A small audio captioner, trained from scratch: encoder depths [3, 6, 3], batches of 192.
Rows from block 7 of the text decoder, named by matrix and row number. Each number is 128 + 32 x the weight over its row's rms, rounded and kept within 0 to 255. All counts start at 0. Numbers have three digits each. After the name is the row's rms in percent of the matrix's.
# fc2: MLP down (decoder.blocks.7.mlp.fc2.weight, 128x512), inputs 57-113
fc2.0 097:164189132052174188178104136121076133125087059118130135147140150150146126118139116126147070151124123146098141135133142118116055141127107174097125099182080141121088148148098
fc2.1 096:064178128107100121092082088104147117110073110167108137143118068103068128132157043118114147095094082137134126139075130144099124096149141129118168149124132140125129091123073
fc2.2 098:108102127147166128132148107073103110088161078148105210086103105097122128127127137118099088134140155136126131112140086130135120171119202094145132123207193172133096132134109
fc2.3 102:112094124115119131086194160119123135146163099071119180127141115135148142182130127122130150094152134058077129061165100155067136165168154109163182116078149095124169150141125
fc2.4 102:178152095158104157093103115169111175104102110163101122083093073151180098164137135175168154145100136173161146146156137122105171141077134168103085168177136158154111121213120
fc2.5 097:121088120141094155077097137128109067104091142186142152140125126198130148115141146134104144166136100097117109182108062134141142161125170169122077188165118156120108117121125
fc2.6 100:070121104124135144143150089132151161085138152187130132037146208065118131169117162126137153066175178076124130110145164169107106152090100070109162135109086091094136155158131
fc2.7 091:175167152112180131132060126136125159129100153187093170084112196101122203160151162111178150121184187137065116193170108121118114119115077139154115054141107152073175142161162
fc2.8 100:115150150095127137122126093136103082125140072148141115114091110137193144113130138154159073136127160177128158177060172141091167156097082129115135141070146121135114186097146
fc2.9 101:124156052034109147168083123153103138135178146154099121111068074086141063164142118120134134140086105129183141141104049067128133090112136136104063120131100185170086173109172
fc2.10 100:101106081120156141137094122123132130099150168158085147151168073144064152139119108119170130140169100193128163107150164176174133125098074144125138184148109170116136153090099
fc2.11 102:081095164154153102108148135058176165070146047151120107154135153167104127168088109157165071147096157163133140131109078123113148086146084089094173132109157150086140104135149
fc2.12 103:147138096148108137116081159159141134053130115099095125165129141154131126119126115198070183151152148093175138126142183092166102072125061187125157118166096099127088165165101
fc2.13 101:177108139119156114088204127102130144117091138124169185100161083167129168083114134136129147139130103136128130096121066127119117113097127152145141091095066136109121131127136
fc2.14 103:185113120066107154118127088135098101069154146141065080147102070133083096106124073167160166096100172142086095120114128110155160115069137194158168212045109102094169134080109
fc2.15 103:116192161149072105107151184148121164117066104147146166128105159132165153113136152114099154142110158115123136080143123099118159108097091116183143094141142123148157102134113
fc2.16 102:063079092106127139096139079136114180189170114127157115133152148121204087132130120113173079155155172119096094108154134126125088147156178008149164073137124188145137111136108
fc2.17 093:045129122098162132111116075139146093179092179114196080074138099106104100130130143162154137157149123168124163153140115174121132164134092165125154120149103146086080140151110
fc2.18 096:154129155131115095077157076082057148109097104153142147138127113123151144131122156119162138077080109103158136165087164128095223153177108078130124167128185166126101136166105
fc2.19 097:120119144168095169166140108158128150194147142158121113176140121082120170154137142149132085114096166113165189178176176162114093129136120120058167181098112165137169096160130
fc2.20 100:132101086110119097114079126157095073092109169107078155164087138169098114136156118135133136130158135116173176143145154156119122119059114197136138174202095078093148110149092
fc2.21 106:121117126126100049098149096150127211150172077095141168044124122126138096119094120121088139145125122164154137135132120164115172167127094143150144126139089112106111082102110
fc2.22 104:112122135123160096130133084089126080109219121159111094142110178164110139113115137118077083150114118064114087156163127138119098124135084082083129111167128163133071145117132
fc2.23 096:165133140194120118136099108151112081147145123133112109113148109088087143137060122124114112100123131098126167114113163100135094129059072120115072154189118159121116129106153
fc2.24 094:203105156133098231156168141147147162117214130118124167123107169095152149058167140139124127135127176109232077157144158108113109150076109138206134069195110121148174137139160
fc2.25 100:055153137076162128116184149128148111135114125143132157094146130146105047131176192090158130153114107132163184104110150135090112131140183124141068180124136157142143120142159
fc2.26 105:138132114189130092120131123144173099138194141180153148102136114080128110121071142117102091086154035133146150169165177136134134134159119139086167044134136149139136144076145
fc2.27 104:117161158175125117183165109109126129228147133096174121101169133132124135132096142129154122166098095094099133099130158088135084142136113180104110065112156083170153100130127
fc2.28 091:138134135167134176097094148138077168151110085102136080133125093109134085154143139111075102184121142105109084133068079181101076187158159141175110121102114125149127149193130
fc2.29 098:147168152113163187132182144118144112142110121165120182083113152127177160083076154157147146111153129122125097096173051113136107174157088128127139100115065119150156092224097
fc2.30 099:122151177117108076150157164116113145104132147155128139189113088124142135141140151134144150135130132050128118096116094125106100144182136135131157126078149145092112158126161
fc2.31 097:070084225158126100109160144093140116137145133082150172097133116106135156145091148145117084128105142097127076174073184140159133096136113095131135106118152121194147144153167
fc2.32 099:190107156235220182127093128075145196181151148094146111097117066032118137103166099158202078132122201037167144121092068095127165154127124173114134089118108133078124166132188
fc2.33 105:136125108154169046048164144075150089166200159134130107136126143119119167122121081118104140135101212175146098115154095122180132146125184133167082158134201117095109138143113
fc2.34 097:145171079157150210144157141111121103148090135155142124135125160061116137087137123158110152123180114111161194180115121098100097158158123117135118127151099106128126111159137
fc2.35 094:131154080174129114099118157116095106129069147104107189203079167135057132056117159074086101102099093124106151084138128166147207137124102076156175120164172145160143120104068
fc2.36 107:132192184063122130119091124191132175137131192056159158139177095182153133132119058140127149131115182145125076154155170163120144166127170151115141104052172180154086145140148
fc2.37 102:133118140140077126114125185130080186171185178133097150078109145165128082121084118159170083115160190133145159140143101107182122101142110105181144065143153160088141197162193
fc2.38 102:111138138149108105139159141122111155094140116029122105127144127139067123146094094153126143179177127128136176122144133094107084043109094130161031155133177093150106174111068
fc2.39 104:112099103146127177151094137129098092098092164148109147115099173124196118129131116096118125136188161122082147115186096166126106113120113095102105157125117083167085138106102
fc2.40 106:127046108151117181149069067147149080123150135122145107123108131095097072149163126167121139093119085115113167131130191185148109123176115157205124153113103088094102102099044
fc2.41 099:091120097155092124116088149091134203146168158173116147137103119136122199137189156092139145174142163091121109130125194159180138224163127127086102089164159112129108182119145
fc2.42 096:128103127183077179098173089136131180135171140176139158087142097131145129071133128107126129099125130131104156071161081125106104115108161134112138115137133119111179124112104
fc2.43 101:156099155124100165140146112132117129095116149122139111124140122128141164123119123133101125156187111161104144106174123107187102160110121185102140149151158133139133145158129
fc2.44 104:134123152166175139158147157126124143107084083102155171136121089129157146174166128138135112103130136109120104081099110170153172125063107142118145143165191200124127096104179
fc2.45 099:115117112066087175092149110137122093092138124138153130104145114092113120163170107096217102149077160140134077193108152167082129102167164127118158128109146150151064147126103
fc2.46 103:108118104166086104117166131059118098160094131101061102110109103093150142076149137130106164164054161105095143147091149148099064102190087120132119134169150132147156161104121
fc2.47 102:134099127104112138084127058106134122136112142042137156109138171112135184139137107177152079123067103104152131189115150107120145104187096094039192072118204156143092110102105
fc2.48 100:151087071149124151170135176098114137157177118147111087170150091105124133069115072087086113122124085107128156163054197180091096154138160089089165155153122126146136131123090
fc2.49 099:115138150092158136121121140156086189089113134155076122092142190177171075109217087128152135113118170155096141111102182103128082156106142165098105154121133137097102146118119
fc2.50 092:102091140142167083153168095160127090119132105141161171144190077083138125102154142102154115151125098097140102140143177162129166096110109102084103127154118140153094083055138
fc2.51 101:075145179124157139105086157138113141118135144149175168145115139150083155104149214094126099152165137143131162146082119128173154118161162122193117127167159147069182103097114
fc2.52 107:077117105121083121131158127113157160130153164124102108205160134133101121127121181148207164136151134149143101118096139114103157063084100141150128099128171146146146140180088
fc2.53 104:152112129148128127128063159096130126139090092108123166134157098139135087167134121153173167117111155131110019099177062127146132116091141142140115135105137154113144138122118
fc2.54 094:146113102140172121123088149145189132076153120072092183038120162142115145167085158149162137171183148090125147114114138153097141110122185096150171075150073165106132171182120
fc2.55 102:074109119134153109077091120140125052120113184075185090126122179125127115140152134170151161141103088182107152173152129145119098139118057167105113099127120163095141122148174
fc2.56 108:102120106130132091141220166113114149101099113093137111208138136140125177137151128092110140175146127094167135147114111119169140158160150018134110166091133157081148179095104
fc2.57 093:168175154113122149159194060134150138111103184088159126127060124121175083122150152087152102085173160120160136143140117100081092094158129107175102109067142126110126130120090
fc2.58 097:119158140115136128144000169146069182147179092151062126168089110169113133152139108108109127148089138100120162137205129090145202156070099171104116148144102114202165109099077
fc2.59 105:087154130109201142163119155155118124089103190102139137112141097108132130045094121106063164126148073121135117167104153156108139143114129157129103132097100146130081131085081
fc2.60 102:151150135118135062136121153112120100140117109142144120082137162123120131132185154112166098070094137099116170182088122142084108110153168115124135082128107126164094140121134
fc2.61 100:113145180111166124108143136151126105142127167139161126166122172197135141129079162126097134149178082099147171179111083173099166129119152166153140083096162203101153096138134
fc2.62 100:229108135154063066114167118104150157163105119116100161125190180093116130143100158146049190136147164137110121155140074141124098104116119149082157073172111080181178143162162
fc2.63 097:147128109027054122176127105134184135129169164149124170162079119110087085159113096126125068120112127119185163118155113159183119043122149120117100148094112144161152171155081
fc2.64 106:096151095068124170124103167097117144105091122118084164149139090158106114168156057110115089118133122047138128123140140084153089122187133137072150169113138093160133178104113
fc2.65 100:168136133103174177161196163103132098145164147103103115067141115141157150123163102201115126088127141104134168138144157110081083096075119175166192167081126150147158139174105
fc2.66 101:136104072112183121115155121122155143058156167132188195175176112137107116156106151140094176163106081122114150074145100116170098086228131132118148098143119157125137107120089
fc2.67 091:107136099121127099106136152148156134146137037080161071127141125059172157128141124139132071111153107125180119146116048112120107129148097159174088141085176134098139124095113
fc2.68 099:162143145180150105189080150108146184149108049150156099136100126124143141138163144128181104154047184084185086150128089125115141173104150196152140135105121134215143106154139
fc2.69 097:104114149115104142118127142068160247103128106166107103142112105086123164154154064129121088096124126129181139043144187153156153138196145052154127138088111135117160120136120
fc2.70 096:142103164139165100163123147108141149131150094092111137183120095103119088133135168105133178151102098134100112105092184126172191111112167130161111151157122147119189139114171
fc2.71 100:116153168115125085069095066114124075098106138129113108157128178124138136119100183199118131193151121197154147121128147173137101145113128135139169069174178138151145152124124
fc2.72 095:156125112142159107105150158114147084112142102120139096117117104084160169083129112115072109109120109116108138092097088142142095092124099161129223098102102100095161116150110
fc2.73 094:149153140147127123106165141079154147129130106176086132071154122075128196114157139156097162146106170101083145147121075143127107088123065097160123160111109122096142097129092
fc2.74 099:130149141147219134171064140113139097129103103141166145120123116130081126113141096095123183173158183094140157128130130144087143126143132111150120126073095129104097144151120
fc2.75 099:113128141177159096071133107065103097077121236145125084084112126137015146098143156166145171127170154149078175106070162147092121152154098120153097129105082118145107070171160
fc2.76 098:137157133151129086142145107119151102109147187118168125154054126185094137150159098131064137148100146125127133193180112180196105070180165160137124069133146153096130132150114
fc2.77 101:093147219120151110106107107115146143131141169088123173125171152090114145112094103148074077121148159155215092155112139161159152138159134092110116150179139063098113122120135
fc2.78 102:159136149110172138146145110135066119118117156169131133149115168153143153100167146123168148110184136121150165167075046096126136064072116135102098170114059109119151116126127
fc2.79 106:146081108187119064139198116091101100161095125111092122062133131148116154105116075101142117126116098135069097156134114149055176068133124105121107152093160090130108122070146
fc2.80 098:085106107126069142169160114133113143155099135100111126084111158123142133141118114094106127117110119124159139092118182081125109117092076140176127128170164121153084119148099
fc2.81 097:143117062139125083109119159114088153098166178095184079141121105106142167068135166127151107081136144133135111145094125123122123220135140107109137148061167174194128141111126
fc2.82 091:086121138117117074135129161096143120113062068140137160115117130122120118147153128132143124078067207122120053114090210087135096097157152065093171100128097111130157127106122
fc2.83 099:175139143106174185131136094091140202101162082190099131142208144080114166131116139188128074171161223122170122140102144138141064109150154132129107137181130107176132103146092
fc2.84 094:146146096149198137069143143162126030074125154094148124080121124144142179149084105135144117158113113154116114153089169196106157151120175121162094103143198109082143136126148
fc2.85 098:111115122061180124167127081122091090163133162125125090140140087086167112134163101177138183088126114090102111132109129112170130103117084119119099165145074120167112112089087
fc2.86 099:084090115083148132142092119070097161117120137194095105179124143091120146146172136117104145135124117097140161144093098070142109139053068146145153152101099126106101112078082
fc2.87 105:168115124159150104125145078120144103134074131170069123072154139094149168172095172191157139077119167145127136156129081140134150143093192149135134103207076081167111125103136
fc2.88 105:176122045114117162092119103177124070130063157093121145170103189165158157167119123141140097148077118123118121148098128074154089144134080084082152136173168105114194144140087
fc2.89 096:116102109167120137145124166175100144081161219070143151134136125159110125077115178140180143114118168169118151172144108141159083139117126137129150114122113161118104175132092
fc2.90 101:106137069140131188129088179113116156121119124147075161057065123193112169128168128157111137142162104047127153117120180149103134069162125179135137153112118150072121132136031
fc2.91 099:234126144112066108116120091125124160078141163132101156146161129124089099164117152093135109129173175135092188166181134092152094126172160157173120156150199162136138101104177
fc2.92 109:151153144154134130125124132110120087166110106092102140069105154113086135153139079168138076157056116106130174147085166115104119059180137140090135135113143079161170167119097
fc2.93 100:133114185123108127079083129202102132100119082121171142105135087151157167101165163100135076128131105164130129064162073088123084137092117142125150130116172171170172122137071
fc2.94 103:116126210085161165140197164107180069114191138120102178157075128110121156101079120092123109143102187132131107137101132167154159114110068135093127143082155210132093085169075
fc2.95 099:111133105156049144153122110108138184193145084108162097162067121044163096194112143038092152136137161155111151175141122127133061148162097137133095165185166043110140154136192
fc2.96 104:105199158142128099161148104206154089103072085098123113178134056172144125141081130122127126156141115091194130139112151129149151169176106097166094064155148133113167127104134
fc2.97 102:066113110108139145164174142134151119135162101108104141073168165094090072154122120095180141083140145196144069113140160056099163145136146092099047187046094140076157148207142
fc2.98 098:109131091120114156140149086143110092136125173140149073129161139121149164107134182158136108140167164123116203111076121152158081112125184158149158140091138116166154109137097
fc2.99 097:145145188126069065094110160156130177124129133189181163160199122126079124111117142098105142120182095144131095114071156149098086197171153113169225077115102068117141221127089
fc2.100 101:119164149139147154182186113093156081155133157101150127124128148129192124103136113130067149124149123147176084091137125149129137119143153160099129162168111096122123046103132
fc2.101 099:112108105175103078173156164166088128142153133081123122155116169155133155111121155115122145130131122134117162108128106179196202158160128165150153171086093087136205163148163
fc2.102 100:141094125087125167171142137147113120162215099172112110116069063085123131102119231118067167117140103178093123123194163177098101162161095107163075117141124108157101144139132
fc2.103 100:153092130111089145091142157124162100149167134117102157129144091124098148075144089082143114141099070131160069113108155169111119139117117146125121086165153131116109132141109
fc2.104 099:133203160081084078148143137116148120100127136112112128122102104101139109113144131148093132111162135138108147161108128083180141086137161124146111139122160112107091076072182
fc2.105 097:095171147074063093174149162123058172142167141145152121111128127095150109169153144144105084154111137133164142160162081164176117126104154133111090173130126118149136147164122
fc2.106 098:132136120129086071131117122086119102103110129144107112122125142132137152156146090135145239118128084163122088109124089151166128124100201104106123070148157099122125162114150
fc2.107 108:120122079106136214171153068111089087183122105143098103099122187122140164117176106091121095134163118118165133116119186131107147154132086159111053140145144154116142093166104
fc2.108 094:095111176113135124108141133076145165134102131121114085195145141131107113151143146104153143080160195064153104087175153072164086131148095111172118155148067137116102178149150
fc2.109 102:161110146143049161124070091167114119109123090101070180139074114124064143173110125172145167116065153133186130139106159107104129137088054130087170128099101189122128146107122
fc2.110 101:154152091108126144094093111137105132116107099076070103203136064137140124112181069118159163071096092154111142107072184130102068145096154132150085128102122095082114089136086
fc2.111 103:172181185141156117115159158146138138196175080108103070095101159156095185129159080109138141127074158172108149106162136177104159109148105073127117183143175131135113105105200
fc2.112 105:161088132128112145119103125094192122138089094147201110146113097143196114154125129099154110130120073133079144147104147095146143069149149121076186132091156126104161141122160
fc2.113 102:079119140110186061109058163144185098146125139127136176134137089091142141156087166145107127083127079135098115163129148152104172107132172098123131179114162139145095160148169
fc2.114 105:125103118058139081155176137163186124127117135119136147164145157179105077199121116091150150117109107135145116111107039094087133113090112140104153152162116119100111198102133
fc2.115 098:144114160147149123108067134150115069101112149155141182123125212149118110109060114173105165134082152225059175138168126176148145140096166102134087017119107173116155137123165
fc2.116 100:148112147144143125147144186129122120102122159120135103112152154158112152097180075172123149137177112155094163180160093094118218134134106129093160100147112151099141080166146
fc2.117 096:150137103156166163153106124127104122137140084144087144135144136128180117155143150125123133147179070140098091144102099115120156122160150144057102170067142132141080102164097
fc2.118 100:080090135055116176156153093150112109133062126137111094076091142178113128111173135142103134136129134104158089140144116149126072099172100128174122108126095119118098093185100
fc2.119 104:134133122106135150152106175159127170135091164098125172107174158102068126142118140126144115093155133139143131088157124164108125146118168128141119095146127091064085123145119
fc2.120 098:132137124123093105163126150158129040131120113105082139151134178131137104083167064053113147169086061133140153187153134125088139156139143100129149120073102220104116154111134
fc2.121 094:107115131146152129122069094097131132119140121133151121183131147161053081140137053153224111220081112119172137126153151109108135136138120102144159147137132131146169147054153
fc2.122 104:162084132108143110067103179165118100139161169170176124155106139084134135142142126140207128111157076146104114151111128150181097140069170173122149143076073109058141157113065
fc2.123 101:206134134168136086148127113187124112137159193124176155140160164105051159147128110106135147121178144092048083112195130119114160110140061179092168147154115129121105118165171
fc2.124 101:111130085145084072153130121136146136102180134167125077101172150183129139165098089083130095184165110167111137102158131191092128159147105125123084113123145164173181091135085
fc2.125 110:119151106149144088093139115162155161087148176135115163198108162133098146074099155080154104130132166165133133165179136146138177144098173092089157153113063141180136156164106
fc2.126 101:198126069128165127128076102160082165154108085137163222067166174156151119104093073109184124123169119136037126125119128113057122082152103143130169077128139114142171167108105
fc2.127 097:126147088120086158113066081140123072136182140144139156090122164085106113152167141101058154112127090195114125123116125090123138114116132079117167093102150112120136116119100